A small masked image model, trained from scratch.
Model: 5.52M parameters, 64-pixel images, arch convnext_v2, norm rmsnorm, activation relu, moe top_k, patch size [8, 8], width 192.
Training: adamw at rate 0.0013, 19100 steps, batches of 64.
Data: 90422 training examples, 13.5 epochs.
Rows from expert 1 of block 9, named by matrix and row number. Rows with one number belong to one neuron. Each number is 128 + 32 x the weight over its row's rms, rounded and kept within 0 to 255. All counts start at 0. Numbers have three digits each. After the name is the row's rms in percent of the matrix's.
# up: expert up (model.blocks.9.mlp.up, 4x384x192), inputs 0-95
# down: expert down (model.blocks.9.mlp.down, 4x192x384, transposed), outputs 0-95
up.305 091:119123117082139170127107130180133152072144098129131152089141129038180098092132098143097168180090221103158140120117148160144150141101130166107117114199145148086178089168141161180116099118060173083140064111108112152146106147104061079086106158137123113148145104159107108111146088117102135144
down.305 068:189113107091077169154089191135148110117085094095085122116053137130134188139134132117110106123103106138139163084117081077145157116165149148088126154137119113126137106120139111063096138128090087101083133134126149140178136174144142178178135184078118093055100089159086120145183165111121079075
up.306 085:098139072138122122133080152158145153171104135094104136121213151111182131142156125118062172116119133093155136123154139090168137205150125149108120144139158146112142121136136136072116169099095132174073139079071118104139150152112094085147158134106114157082127164148079140216124137255103115128
down.306 063:166118110150118111126145036200149186132107141088148119170176155106079113112095115167177117126148153100169110100062137163155124117181076010147108134135134142139125172147110125174098127062151141150117159117111156118149076065106156018081150105180098165137162173139189164115071116170152161166
up.307 120:115151126118081137125120126111125160127092138155120148124168148152150136081099138093094199135082151130119118147108119149155041175207107180114105184133157132137131121138092054145109197145118210094094124130079130127126124176136099037136156064177049062122144134092163152134158126171068085130
down.307 132:161104106088160095125191126185067116093132120139176147181156130124120085185135126218174176054099165106099132147114134107126146154174125099144165140101129126045131182090110119116190123100175157086133134111131166092130161137146121149089114098094104139153127135143141172139067128128181179142
up.308 096:147202068172106134142098125092077123179140150104118109120123088102142118174168190132133151116085133093077131120139133147140144126128075124142189138170184180076106082118148190116100135169128125126100093167115180139156138120177118134153165139088127130112104144107065062118071133129113119103
down.308 072:069156176035172138097116133118151146148137055152148125130129132151142117178154129051101105138151084090084163097098116156113168097109156111132157050134138000128068140169152104135125139119149116126123102111113074113137088126104118172128131149148188121116144098098132159099107117129158111137
up.309 124:136098120110113143082121102160117128131128116103163174110142116100141145087181105136195114095090153141136133125132144034116122130074100148127161139139150134140108099167184072161126113109103125096161084094091121133216101043122180094141118167083050181112023077110174139142125114181083115102
down.309 138:184153138160118145134130079156142121127103126075127135100142124129156122152147000102173008171074151115152179197102138136147113135091116113124143097131131114160118101173166127161089126110145111187113115142123123149116118167113150147102102108146140126141108118136157106119126125136101091110
up.310 105:132087119060081143150082076165175126160128134066136097148129130163156125151134086043151160141154167085162078145094096102158122127164102141120134174094117127107134154197177105106102129154115115161141135200099221143127101145127133141131166142138151131153131142131097098229145076107169071103
down.310 103:132094173150152140137115108153097105135180094182171089104144185118090116165109133072079132161164089101132127152160147124099094086080142188148120110105099150109168133140134118124104087086116163072124083098169178144143123167131081205111109164070116169144147074139163122163123131164098068145
up.311 119:068224131127138115157072085139116125123114115109140118132132109074113131085098133070121090112069173112084150117140167093120107139115200122121148126170161178130086136136097122139059112128104194099087120102148139135117162147118111105141148145113118170112081129122097086101153191127136118116
down.311 133:116146120103063086113155069109143111131142198094162130111125101122123118201144113103128164090109183123142160147111115144119104145070107070126103059104148048116097177142084141105056138112148124154159118142107088096068126130099140178107159161129103202132135112123135144128121152149156150154
up.312 094:119079134113107132125047108130183113117109118051120121160127145103159109148134095122162130130146146111091158125089223141139161103166048142103124104122128078100157109200098117113089136072117123168097115124120194156142154176116076160129128185144146142130161154145088023129127136123162147112
down.312 073:161106112070239115137109124118128096146150059084144104092130149127134141149126132130049139151181127106104167145149195072054107125094156184143108025130130202111158140112129146094083108115127124121145109114121067134102124214131099140136157183147121177138126073122102123140149137136161148151
up.313 098:119102173187143150094132109076131075129099142118149094167164090162157129141183158131179164117097079096171118117103134094129179147159135096117089080067113123186129082183187173176157146162115090078048159104110131152168137122156161124141100149146085148111147085177081226152155119119118100151
down.313 080:104144040163179070110137106136136122139115178112145151133129133148159140119122166189110150137104176098153107091119176175177131103094093076176140091180120141181052128041131161119127127119096121140206119135116135165105134083100126085143115088163120193146151197107093112102142162144158131140
up.314 072:103108135186137101140135105149138072060091104147147094153121122139127146104131119103148083128121103111135130111109142122121117119192156188124156192063154116119196073149167090105082111127108107045120153084110153082129111127106133153132119042085183139145101114149197170118176088127149178146
down.314 054:204130196087137111130105127104111122130101173108118158129091140116158181099141142099103137100178187146128157159172153174102084125158080198126139182147128199143112173161145170110164124092121113179202135116153132129102126094147137216181144008125078116117134127120061121138163157126179165094
up.315 088:121117108104092165109113118101117094154181109118146106132117123157139118124100162147157126109112146101147145091086146118143128150158135058159137106120150181187163104196098144103139139129112130077044072129136069151176115120108135118099117052070075127096168074104145116131133035135157098103
down.315 086:209129087129166100113153103162129099145064107143133134117128140167147107105114166088099103093123092086126145130083133156117103093171127080161143104159105087143007111125130164093129105091133130129173115138133148180105116108110139082129148076156197152109156165097121155112123150157091082122
up.316 107:135111108134044119117124179175150145105119096122167148139127115128126138183089074065165171146220126128099046093147151110214106131120119083086148117111103124132131105132122156069212097160144121185143117108100155084101132122111130138141171113106125143147079158151169156125147138136122206107
down.316 101:164118129205061129159110139136157173116191171096104125186118122097139161130155112160133138139125141153141107144119075058118171151137147150112117137120113108121241135108128111097154145145106116122098131130139130131146132170142140148146128052052096122101100161135127119132136105103103170125
up.317 096:144172146158151112111077125141045069156168098108114162175103113179160139098111141117108157096143127125165134123114157126163115102135162109112132151028139078121127034143186116079159123142126113114106107153127123172115164108113118206131120202106144149153042130061133207124127157129116115127
down.317 087:078145065128000083134114072171106129136056144059126117124128142130126151145145116110182095119123168130156119147112072153232091101168107083139139124102120174131104105131102128159110123143136141132171117121109085095104123079123130017130136180107131163122129021131105127127127073126131102125
up.318 118:116161114208092045097098123225102090134133191123143174092151171114159114114146087138045154089131091106113155120112150138182114150183077106161164146102171105160076147100131134155126141098110101121125085115116144119141129176109119131146119119143113155125111172065168098129163120153215159101
down.318 134:121125076107122126092145123173161107136076077074161103056141120121118113087150084076130139125084115135112159077238138185206094151125096140123125143134145150114054167033125162115117123125132145117159111157131137125114129113101126112116143137099182127136123101119148136150124144188073116157
up.319 100:104138118128126167115099140192126127104160108125126158178136131105139098130108165093139117089105154081047154096179136076148089204141179169144143130096121122145121144079125117105120165119083138110119127178121202145092172104175101140076093140114067109144146100121072189183083147152100067171
down.319 094:144120137082111130102153077103121116140095170126142108161148100117100104217118162134145158097152105121112165144101174143101054107097142167148131097139103096099156181217124097120166115088195146088108125113095131096123071080124117131129138161154144135113144150116161132140108119177104040143
up.320 092:090154089099028109164125108092174156117130142113137122134152148071124181161154121122117141116153148172034114130114089103125099138147034132142088116163115112111085124180101123150123144074111134104128148126122069117144111137134138180082153107128119131179114145149087028152142168141098151111
down.320 079:106099173110148129165126150107122161148152116150132099120137140152135131124163089099076143135143132123147072179199171076088147132109184076127102130128147110109176124082114119080114128101124108103126098124152096190090162224107103117123133095168158119109114086117116142137133162080159121148
up.321 162:084112164075100120104125146110135174136123194168147130111156152169122131182090135112051100187129076125132160230151132063125158151140102113140106091135149138161144117166106074147112115087113143116104101139127155107115110160118150089146122136112049174115119188119126154123133146142182171123
down.321 191:156141141140100042140134152127117123123072194177141126126139131129143132117157020193129046195121167156124188148055095157089106113116137115129108085114127140144165153126093134114114130113158132180104139112156111107110097117133150121139147111187105092128090052130143132119139115124122142134
up.322 098:098118154140094151067133103170147124124128069121134113113130110114170146161142126076183149157193165150162056127140080112223098141172129121104153133116172153178187120106095083111174116142106160159117168099086106102083116141097108108135155098079141127124079085138121107136163177133087211125
down.322 082:143133033153111156151135097199114157123202137059120125176146132146126151138146158200091122102110151144164194162146127114145142127160129135112129171122083181120254203078122120089158145160140126118153139148153151113088115178139161171144141133109120128115093103162119130136128118134095169132
up.323 101:134128155119113164072144114137121103144137009107129144122139175147089123121146094100101155128132139134141085111156115156120060111124130137157149001139134114140128079095200115168121126119142112169172127128082109119153144153126123057148118232142076133119069119103130135121140125119097115136
down.323 098:076150139091128159149100167142129091157107192100161163091110185163171113053149139077142081130152119143094157074143097125143108122113132123140147119147132107084147102108197128123069120145114168143133102183133187070098147150117166103109122090105124080141149110098123149128176151172097131110
up.324 111:163137127078032090149095117133121156137116215148153147136131116130137134123147100112071131145105161120097102160103132163144097140083124094144094103149168141088145167108169105108145110106079107106075050106108063123148111113106053147119147080101090184130069157107119120152096151134106117132
down.324 136:140118078153105057093142081191127120130081075107152122105178108146128111113108161039125117151058117108087121124091110178172089091191130094142146079151139125150119129102126135124101127100144172129179112125130141142119107082106139037119139148151181174159142120118157152117092129194097087183
up.325 103:106144162136081100116144093123138134137105147115119125101255104110104067172164089140186194136124126114162131147128129093145112194100129069154124112173118153156108092151126124126220137169105164122133144139147160142133105081143157050110132185090164119108177111131134088111128104117131099192
down.325 088:100146060097158116077149114116137092134064123121111126152152111121126119150114156019092171122158124078126092121120148113165115122111107116142116141167179038167074126130186153085095137119145131195190127113106170153125087111132107050125103109121095157175157111096138105116118089163159077174
up.326 111:021149125083093135117133154196087095130117163147106157159143123146160108172133098077148187118159097189115116111101174069135132155094169172126110150098153092130104078144135156092189131120125153172136156135100149103169153125075115152109157218085109126135109156094110189221102121128082103152
down.326 130:109154136149079107159135153192169150083133120149113164114124133106095125148132108140200103128148152169130090132094073186178158138130084096081133175108110071126112127114167126116087170149147106185149176118120166118202079113167164163121150078063116124115089151166184087150144112127148119112
up.327 115:104136069150103158093110164108147132124144027137148120102152140151129160200018159102139076172137145169112113157157140154135078147219111230142132151115131089134141138162078096192135160168106133127146121120121138122141096112107109135163146082162115145102125127116120138116121130123132072113
down.327 130:162112125141135143106161092142134091131121142175179108131155126137134129086144056089166062128135123113125210146032165166166189144097134143128133143159146132175103092136138144143121157106125167196143147110120154159137077072098130173108163104068153076180133075114155136121119116180081073175
up.328 092:127151162166162115055141147076144113130164152137118101124125182169200148152154108168143108127112085111091132109125236103158105141154130139107138157080153111164181072166109162114081164153129135133080137115119142088166122122112129142177109157051080180115139049074165142146155115167105145140
down.328 085:169149087143152151094099065132159130147157089081142131151138120161164152153108099176168144091143146094108116129143174168158171121167119100145136121160107184166054182130168151108146142154096127091191133124095142096114143128084120031167152077100155206125136201101092130094171078111179127106
up.329 127:131106221108129033127136064150137143130135217163149166104142105156128117123173139163075103131137121109139119175148166122120101146157130088112117113109145134145135122146136128121098142130137150167168162110133165107127145211077161084105098143131114202138136140129138124114143128156178205168
down.329 128:023129198092148170103118172093134118150150136132133140093140109134157138089144107173101168112090112131106180138146116189087101149122145119137102153114148092119161115110147143161108152118140131189128104129127160123109127087120123255137152137159080061148127089129140109116133152154112136150
up.330 087:154241139162194102120070110136060137148137130149156091153107131167141102047160132111119185172121122129130131159101074137155140133132220105143124126123122150102124128145117132128148102121124114087136167132152142109148152041128119145131244142122127095146119137101080231146116135101105131120
down.330 068:110139126145000107110131120141114151123125154144096174107122103133101148103114102113175106126100145143158111099099034123207145125178126073129148197117144087142102077151104121222145150160114130147117140152138124136125120038122169105143141127096129075115127132119125149119093120106147149096
up.331 101:105104109084096143159105172139104125122062159098106123120160094082144136161132132187154132120073146151158163159120203104069157179127095128123099164138108061188133111157139115151146164104105171110109114086110105131155114144154149138110085148105126229103107135130093133141157098145137092136
down.331 097:136115099185169120167120171167148163097196107083125111149103128104129144118149084193102123103082213140154132132171109135097193154112123132116114085098109208112222115065097124136115129148119099099117156137135087134141111127135147102169119140080115126111095144146108120155130052095142152102
up.332 106:129131104078083125122146107129167138126191122146153123193136110105145144203085067058160171149189121105083044130086102111203122136096111156121148092128117063103153120124144130106106151114121110150116134142103188122110132146122146158187161160097128111136103146124166136165160194130153150130
down.332 087:168127163177002133154139151127126137116148123131105107159092136117115172168145140117148154125121170136143128095132069109127181131154119169106122221101127133127204165148127113085115144128109132141101143134129144090167109129149153131144134065097079112100116109155119110133151062129102130103
up.333 110:083102123233108126143110190138123142136139127094119137080134131142118122152149112135151072151147132153081058088141121054173093140101085164102135119117122187114130148178123141129255182150112143170144108139117152118111138149118135043155112105125133169113158119096134151156155126158113166096
down.333 142:126109171115142147140121091093132113131083109137116133083131127147107132080110174192166100137181077120151093162141191110157174148100152224148130176140117095131166139096167116205193140153136126083099127119152191168152132177136131101146116017150123099130125138117111109147138119136112045129
up.334 116:185144135148172158107140141117140101123162101167104152098128109130120125105090130111097092123101110122091094144111118067157099108126114172123169114137144122138132075137134117148132149137114177170137116093118155090152121149120148029110145187132129142085086143070146127125156148132143105122
down.334 111:149117149217154139129139125118110129142160034210122137156137151111118128125143138149107178084076138099095108168141118196086163120182121097124128112133138204112102174109182141113131128113144127216149152111133167151161125084120114122131132004178128077136137166118142125117113113169132082118
up.335 100:100110135125118108079095152110122058165105115094132197134158122139185136081096088153138155133111094121129139182159141100129106151063108108110136116114148097115085072184182116162137155136121137112131079172097086111143157086147213174162165116046088184098092068099162167180197096178095075142
down.335 104:167112138125162130124151118132121153141102144088184139177147126126099111174187023187145082072131084113146182144096184065147140177083121166124141134122117135136183113080079137134158115084131118149152113111116107140076129176109124147113128123112081158150113155135170146115122175094077198167
up.336 105:135137156091111143169082120121147100144166082099097064144137161139143118208102117082124111108088114078136179152126076126164110153145100120136189108051153179069104154190084112106163149156057063150087089141125085112154117119156086142141167175072111137093128116115083182178106153130141133146
down.336 107:157110126176150214088142147103125103168045090065137117133154106128131106060132173066148115152097065113083192139107075176148131143078130133155149082153170145148106063125109135093172125115098162099125089145124125172099125089101121148115134195130179102145168058084131157109124100146082117159
up.337 079:117144143143110176151119116156162106007148122169122134155119145064151147112134148154127139114126179140160130115123162155155141142113150105145159129130175167157142127133159114096131127142119122088159176110143148111185078060140091128099085117088172089079182105175135104111182104151117101138
down.337 065:192123098072161176136088130158131132128080176113089110186066125135122190106116181097107157091107140136123179157137115101144113118170109074123133167134083163142060189142149135159105127125100076131117136136139084131138121076146160145169116142132122119079126200146084137136175196110081160064
up.338 107:096114122073107109130066076189135148134105165075100130163109157132177116167152099072137131127150155120135051146092138101123108123146126095130119122109171129144109117125106107103170150141135109132194138131118179131173152142126124163156161163090132123122116114107164181238143167123151122150
down.338 108:133135122156046146145164071125142124115161151101149142101133145108112126180124132110174110135125223134155144134102056162194132146104105146100134133102117136124153146115116114089082146124143133145142145115133129059147101111137132100112153125098112183146100083148176111146118068146139119155
up.339 098:162146133095054146113136159126121131186125232107129128146144115135155133143116127122053159089173133155094111131178090147113100136080160099145157143122154088132123147109084083107168137092129106112129059101122032139172125127145114123120108096107041161095123096145177127134121118146097082129
down.339 094:152112049140136157112120096148131120129124111151119138130153143130116135131107101091133070062056139103108125124085065200204101116128115181142152140140150196144107076135109135098092115144133161088137117104091132086111091088105117129109124171169136187151149109098123159098112114133119141115
up.340 100:114202146210107124132098109077100114155153179103153141115139129137134136134119104094082124142101113126107101142058160127157139132149144116116161101148235116093134118163180089118156152155109112183146136112116174149197158166153104176136152151060109116092124140131146119169156103122112108114
down.340 112:143138109090226144124118187143129157143119106128126145132147114151150117107156107144096120150163080123089149142117103109097174114184155134146153124156131115124102165145128122114180144146144130081083122135117093137134103157097148147130134119118197087123135167111137153114113184100111149115
up.341 088:081078098180090095123132133158118122121092104128137126062177138058107049106109128100037144075106151108096161087115120177148120183106125126149146092137184115142123184112117146123107154123115103152127149148128044093176090159091073117126134121141129115113095104136143129182101113143162119152
down.341 083:188109173115111050122143181123132139111044115114110149078120117110138143117121077155158200175078186122138083112159129077120131138219106122126099098122127019111106187111120137124101132116110099140150133156148098165130104127127119030136147084129153135111126085131122134150132122091186151120
up.342 106:101113118200127184070122093100106093144102053127157131100157125126140123255102145119141084079136087141194095168136184172156128146047125152164136106123154118131180125160136089115171141168126115156143129130104178146127149165150104168124089122135117153108129120136139153135124118134157160132
down.342 109:124108202045126196106136106089155156139095152058124157151125127122112128167098148111121222091141067103064122094093124099166096183164144126127113075123140121128171115058085131082082115086118141109140106106102089147146128041125105102144134136091149088129167094112149157118083106093187146135
up.343 100:117099069144084163153107119170146131173126132102080113137202108175146112144161152159146084153081123149097116138165193081146104217140138116091098130110161106165091063118091134067160096103095130106111112095140097104134054130098086128006084140121105148129086128107072111145100119161106156174
down.343 099:115122164148130174110145095092152132137090125149142146135135104162078122068152170136164130120169085124199069147169221100108071140095149170141107181140191138119117110094193130151123131155142117066148104126137150202090164195104110128125115126129124145111117104079138108125182080135120045139
up.344 115:099114133235144076158090091123086150139111165118110128068142108097115098178092128167159093136135136076090112176161164086132089124102118119146127143154123206097109058125145155097166152129110148102111146102144206100125159157076147104152166165105123153151094114110121157139147135131077123130
down.344 121:149120052181173084132093098056140119121152102060109104167117146126118155155120162103112071137100131125117146152153142145073087131113112144107114126130113116123123137154160150074167116126121094144141138107109178133147125155140072174152139067134080198118125097136117093118171093152157137120
up.345 108:143125083125093145119133129143136155153096059157144117140122192176120123097084156094073171185094119135080117149165107056130067128190114194134151116121166107123120141115122120186114147117117093080130131142157108118113131068130109087166121133143066093124087096112131125109112141114094048127
down.345 104:147117043180185161143120115200104104114195106116137101166118161155133133127162157134141080111118149101169136126112143127117179121148116068126126140153104149113082117131108153118098147123121164168114137165148163108118098160130123107151121164050134190105118211118116180142153181095164185112
up.346 098:119068103146194135162085140118169099137105132055129145142136107191192153133136104157121102146116127171124090146126143103119147125146185144157114122039132088065137153121120153146124150088136130131122113142136119154109083108125117183090137136128096150122157138159119236192053106151141169158
down.346 095:111148114083107108115097061114133100122106162129169124100104106137079143166128156099181068112122171132142089129129100133158057118140062123124114122148070131150010096128159139095103128098120120160155138094125133126139092077138133147148136148142063222143118114120129114107171120163149166144
up.347 114:175168121179145121120097113132171144153100140053144110069127106094129130090134105122126126131086187105137082156113049083161086136155115135143115170130116158109101141159143111119047135151128132110085113210124174175174123120138154062145153134137131148151089144139116041124145113108155153083
down.347 131:014151141095095131115113127104115112143133129182158124169118146143100115117142116066167053124144138111162090077093127150161131102169123064141165122130142002106029058092115125160085131089114153157151091088130099089104121067131116119118100135117097120147161091125127163111105118134098159140
up.348 082:143110139106160160130116089140104126136140084148103144115153124071121115175088080098095140053161051149125084098088148106127127206126150114173150156112140155133098100116128153107137143156150162197130142147117102142130163154104104098106164203057141107100105093103136146194141154127131095178
down.348 080:139099087150145158111121108082140137131183155101099144194119094101168141071093181143151044156084144137122111067063149069105192140199083118132089127123132058165091099166114166133179113149121133151139133158134139112097128147105113138125098102154159143131132072112135138133149076112101182109
up.349 088:116107122080118104151105171161126144198145188036070114087188114112150167140146125119103142074118137136168136142145096102155120142138068166157131168154094129148156106124162102108151152167138167177109162087067131125114136129155124130103127158161117153081175103118100132220143122199128126133
down.349 070:179092109146111081127150074182148135127080077032144119138139153084129099090107122109112119151173122092139178168114127143110089108135124145129121130088118156129159054041092131137077101137171133109087098141148123145074116107108077143079124149139140137131187061114198132146107052122092142156
up.350 095:164110111128118096148086137084161095155150107054133152113111060134153112195135100123175134128103142133114128124083067123178116117122061122120097099109114159097127114117130144112085140138131128085087093209131062183135102074149106126096156151175124126144098134141114047134118119109102145095
down.350 079:041126122081085112140121112081117122138143116195176099160112185139090117187141097051119122133177136074114131092083170145135054087118163091127135104129147046106025162144108112110059107082119151119133099078147078093117121125127092152129117112150138128134152089121114148118159130161076140149
up.351 092:078062122071127101168098158165119228072107159067088132096118139021106093160145110165109099172133127124146175103133127116123100133114070114162112144204086090171174094156136175160180168119134128145064160117111116094136070190076136154092093123093130119099128107144126105095140106140092170113
down.351 070:166105102119150131162085180149137172103131118123102116111125120117138185110166108137091126143132127170129081116148155098078149137155192163120144119144098170104168108138120114062161119150121107060082125146145110150140183188119111070205127118130144097035099154155071136139131224031147139080
up.352 106:100131104163097166130116163125141130114143115131104071127142189142140133170150073110054146136137105164102057132133150121185097135108181095121152097126208143155190083237123140100103110098090140067041191141097152195149102159126090136128125129148130074097121146069156133127122143147092123126
down.352 106:146153117133078070122156119083166170090135089153097167137139106133117122080108166092136149137107155145112111133163086124106121112176067102118079092112126102126052125144196142143123162112170095116153175120100127148145151113126171163116188117125170164108087156139118111132123116160184139128
up.353 100:115154079083166128158104127138116204144127106098153129133134077149112138194134128150165113160137143147061144180104120159130112101174081150143115125133130135097128054154075138179076136132124163145109117117138022041085108127122078091144175107098101126108117100149122130138152153139157096115
down.353 087:160138039149090106164117117026159116120143155158144085104108165141122162150133139154175112202152131122147124142078114060149218093080150188122140191124101196114137068178129090140112146121146139178080126095112094081165100141121130201144167076146146086097107118154125106139144121160056124150
up.354 089:119077166105077163102115076136149139137139150110148144170174104133141132138151201076117188103199127112167101097087155062131117145161131137148116092104098065093168116179131112100095185125116136157135094131112168141157105129158138197104140174184129138129091194135102157192117121131128124157
down.354 097:116124091130070114133105079186138089113143177152126095070090137121124168183129168141173144116146193115137150160099096159132066103075075143111115137110120160153130129120127122136084126123104108139187133117126130099143096114145141163165132090087090210115124077150095111139183086149086125111
up.355 104:120139144172122040159114113160087178165146190086116106081207102111124090103152093107136191134180143157222080122116088099148092126127118153143129186155119183132109066163130108177187106149119127120136104085131136189118138098138110119120134159103118116106130150145138098126122114133103045108
down.355 093:125137160112192048079166087075145097171077106172163138102172146113083097142102141069108136112161108097140130139156153145185152161095115108149146096154196149115093076092170137119142139117168160200178136108121185129117099105125134086103124127100100131169188108075171148128079058172159139141
up.356 096:083113177119121170117086147145117111145073110137132181137148138112145082199107135146097097108100123125090127147145140157134080139061090152184107101139136151144168126091212132173070107134114149123160097146084075108150133165160125111080125161113128097124120143086127138165152112143130127138
down.356 104:114131120110087142137178083120174123105127135150169145154143150076114100098127182161089108165143130123111181094104107114114087068223146156116106109099133140089145145120143079126054128097122091101139133110122135162130152128130107073107147123115120109144128091148167111183095133159116107144
up.357 086:111147173110128105139098148163094148125124121157118160152143108157144151077110161141097126101136105064175125089156079070122122102141193135116109126042150154148184152127078188162114115106145081107152101201114093114143148095141094154088091127160106096078155130110133188118138155174147126092
down.357 066:121109146090181095096117129135092130159091079167110119093119144121142158116102097093146137121142123105106037164065107185117149094162153102153157136123136104141117135189146104121157116125118126073132118117149198155130127056116101093166129110095136118117164082110093130128109088134162057142
up.358 081:148071137109138152167129056128152138096111158099124125143126028117144133233130136100131152120186142106127130149116097134111145108106109129126117125067106123083132151145127131067069140110161129080088142124106154153106104162122157133113134102152157140127092103135111101146119089112148109112
down.358 058:198099169139102142134104104098112120143101061177125120081081167137125166203103133083145173112119096105116101157128233093106121116150099155121126142114133100146058222182140138081095099088117112084108145103150122105141100154132100162168119114150075136135128131136067104137163128153120137119
up.359 060:082126153153084126091087115089114125127165145086099155162255148084194099136125067116107127159089141156114142109128178127125127200127158137117150052168185132135146148210137163112130114164087170138113130150096113146144069163141108101082124143072105164074121126118092141143157119166135133187
down.359 039:066133153138084152143162171116140122111203099112111174162116147100116133109125134053115128100163151135160124089144183111143145132065127182136091113105170052102138213145150131109119132113152079139179146114162105126168128204146131089085128110153165149134110159140164147197143158143162131141
up.360 121:146136208157090144093119097136099102120114119171174139104148133122136108038183118158044157135111131127127107103175163088121088167125130108125117093160133142130098043127227148123118125109143100157152127131130121093182145138114133121153156211156107101114095123066113140115110132136120127106
down.360 141:171146152129159115132137143104141158105124102195112156155117130101152142116146132144121194061184199123120051140176134131134140097196125116137148159118122104108122140214154124189117127152109093068110155097120149093140175113124097140173125088099117161114124157131104114127108118156185099096
up.361 109:152147159135071038122131167183107095119152170134094148095142154104130174130102080141081168064093076101080111132115145044124093180100115189124131106110131135097085111151150134196113107133122175115122122144136155130150133125094176071096130101109092177118064139117109143139117121148192123129
down.361 127:120125164121113154110135136158149126122056138081167133091139125122115119096158084157100178157100105127118211190153162073150152117100140117125134120122134150124130132055124146095124139095126146087151133142134163164111118085106137101130127116067114106117109216128146145136119121144063033161
up.362 088:041099092173129109166153168136114075114083148150131088171151088107129115117124135108101080099098086146120164088168107073133176149164138187141107174157150183107136214124110130119116080157127106112132161149142123115166088124168135090120130095102125171124128162159111141111094120149126144139
down.362 086:203124159179073097139118099115138130098140132069090128156075126110138186226117150130149080145084159133164167152119149091148205146196128200118133223121131034125112218125121134147183152151108100149104156114137155165139083113132127085157125036154111121100125160114057101137169124108167184102
up.363 111:151159125101121133144130114140118138138147082104144134118138015108127081142182137031100133124120096095091152091093094146173175150105136245148145056107135141108164107143101140183110089097109127151140140067060146092130113108116162108136123164112113147119104089128113122141108148151133099126
down.363 124:170132174133160148131129126049141131120124087144117124080132137136142097181102135070075086136098216115143127112153101117174060077168152146118139105149117119129129122190115085050131102114112126131098120126135130125163144183129108145077138109117152017145129137142165108115151153108168077136
up.364 073:132095120125117125054120122145107172059127141144144138110117221101140122200052117142078175099153177111139112206148119135134120113087144131125134109131175146169098130110159112099107124168133163170134140037135136055130127116136148143145117114094137093094141144090171104085186119136155102143
down.364 055:182083146091130144108089131134117136131071104175052130125085114104168219200083115146129116108134063157116104155121136107119136142166132141141119106135147167157153141083108130090127127150112078121094134150110115132163123106120122104206130144107138083068124176126070116128161074082112097070
up.365 072:154101133163138170109148133105109079227175115127108095117114163186134119107103123151113147109151092116146148071130154153115125144106132158141147139079221132185122096158134143116144116132159112073132113091133075134144114154153131082099137089138111116161137125095087137114078074100159095165
down.365 057:155143166114123107068119147114117131171056055133101141092175091156141126113100153122109103128142095108143184071089111221114082125110125162193136103148146213137000139134146168126130123102135133116164113123122120161091128130069120128156150110133142109124184147074131133112123131139203079141
up.366 096:076129117139166168118126111145126155122129083108109137106149069078135105210097106168137102137122159109164140097138124196133137147118121238069145137154120162111112127148117176167129128098095145162159132123111124122132103169109117107134124140116162128073065146139156117139133126166115144137
down.366 090:150115155137141135157114186146108153118182179098134132128122165117111133168119128196150174157133129146174155085106112038152197092179134220116140130130112176123204156125114118149183130139089140053107133144114098144180090108138120147145140074053104058100126138131160126116119159114066127112
up.367 101:120152091143142139094118062125128130162146084153127111141157168170120129103110142017126125199137101101091133143116109112116151153171107158128141111140123116124110137168065137182146131141119153090090113132139109078133082129120116100150158176152083110116109090044178159106130130153136090142
down.367 110:170114107121109166127145121179106093111154075149131149229110140142115122153160080162175201051175174112122068149121155152160125144141142106145150170140128169089065138070120119149139137137151135064110136140136195129116132170126169077114078146073175187116119143110099128133130135172159079113
up.368 107:123121185157080139125115102135124128152130044172152154112137206167111120141113105093065131132099095099120098117145113161147086131099108040128142018152150119092066153109187170133123140148145142217156118169104094135174120167131102080112158251148123119080130132100138133124135130155120146131
down.368 111:056135172078089140107108087128142080145092171051146115161105167118125114063156150119167068095123133143109086079100063116105171146053125179147125075142159134100089099123171128120075135119109161153111117148116144099122106108133154083095124154119102119143134109095106142155141147190087192109
up.369 079:110129111149130121142162138133065098128108099172131175135118060117156155089088160165132149062147126092153174101160130136138135068143181108107150134081104134160134177110164110129148168084135151136128135149126119101135199065150113127150106126136132128104122116128156137093140121135117142150
down.369 060:151117123077120089114076142134102127113079159111098101056099162116178152144081123114105110127098154087131126117049098121171140096197128060138150154132101123136076158144101140092128104108082142125095112120152152111139115018111109138169101122130123093119172143128065158129122116129151126078
up.370 095:057102137116116128163064174154134125115084168103072167147166086098136149158145097117151128139131120145195152169094151078117130150113129132123106169147110079200154103181195172139103124119121142151165113181112139143146120137117148150153121108077119126103093087136158110150125110159142166160
down.370 074:180103074179206094154088187162113160110149118173118118118106138117132158123168076204123137118132136140117148154085107151087129091113170087134129119131108213101174100126094110099180126118117112077084131150143098106130156129134133089174099076134117126067112146149087151139145132057076113100
up.371 106:050180111135139130129097113143103135159153143076139159199128067127141131036145173131109117116112124117100141117066161135127127156122231156096151164128168158104111170137118150093161129134112126149117121122135216163160100156156132177079163156119101135173140136139062235175069127138134129137
down.371 100:114131182116044137117128138117139145130081153194129147157124096112114137120122094086197100129126122166177049119095102118166149109185120065133154186138130079144064088113123120167178146126138140134127113140117163109128114033117148086138120146098095083102137158118158154107065101109123167122
up.372 113:104132138188096002079110121209096077121075139114108166083151141112133111147104081145096113105117144086116132071115161159143053147104100215137170132119157125132096143123132220118166128112095130100102128089092136113153139132066101124124127123138122158104125184071134134170111140160154128127
down.372 128:109109097149125097092173117149146127137138095050112168109123113079109106177105138100099149082093123130174093131206095183138084132185092179129137140140139141081076164106119149167109115156078116120230124148128082157119091100092127077120132117087180186132147151118162122131097136162187145139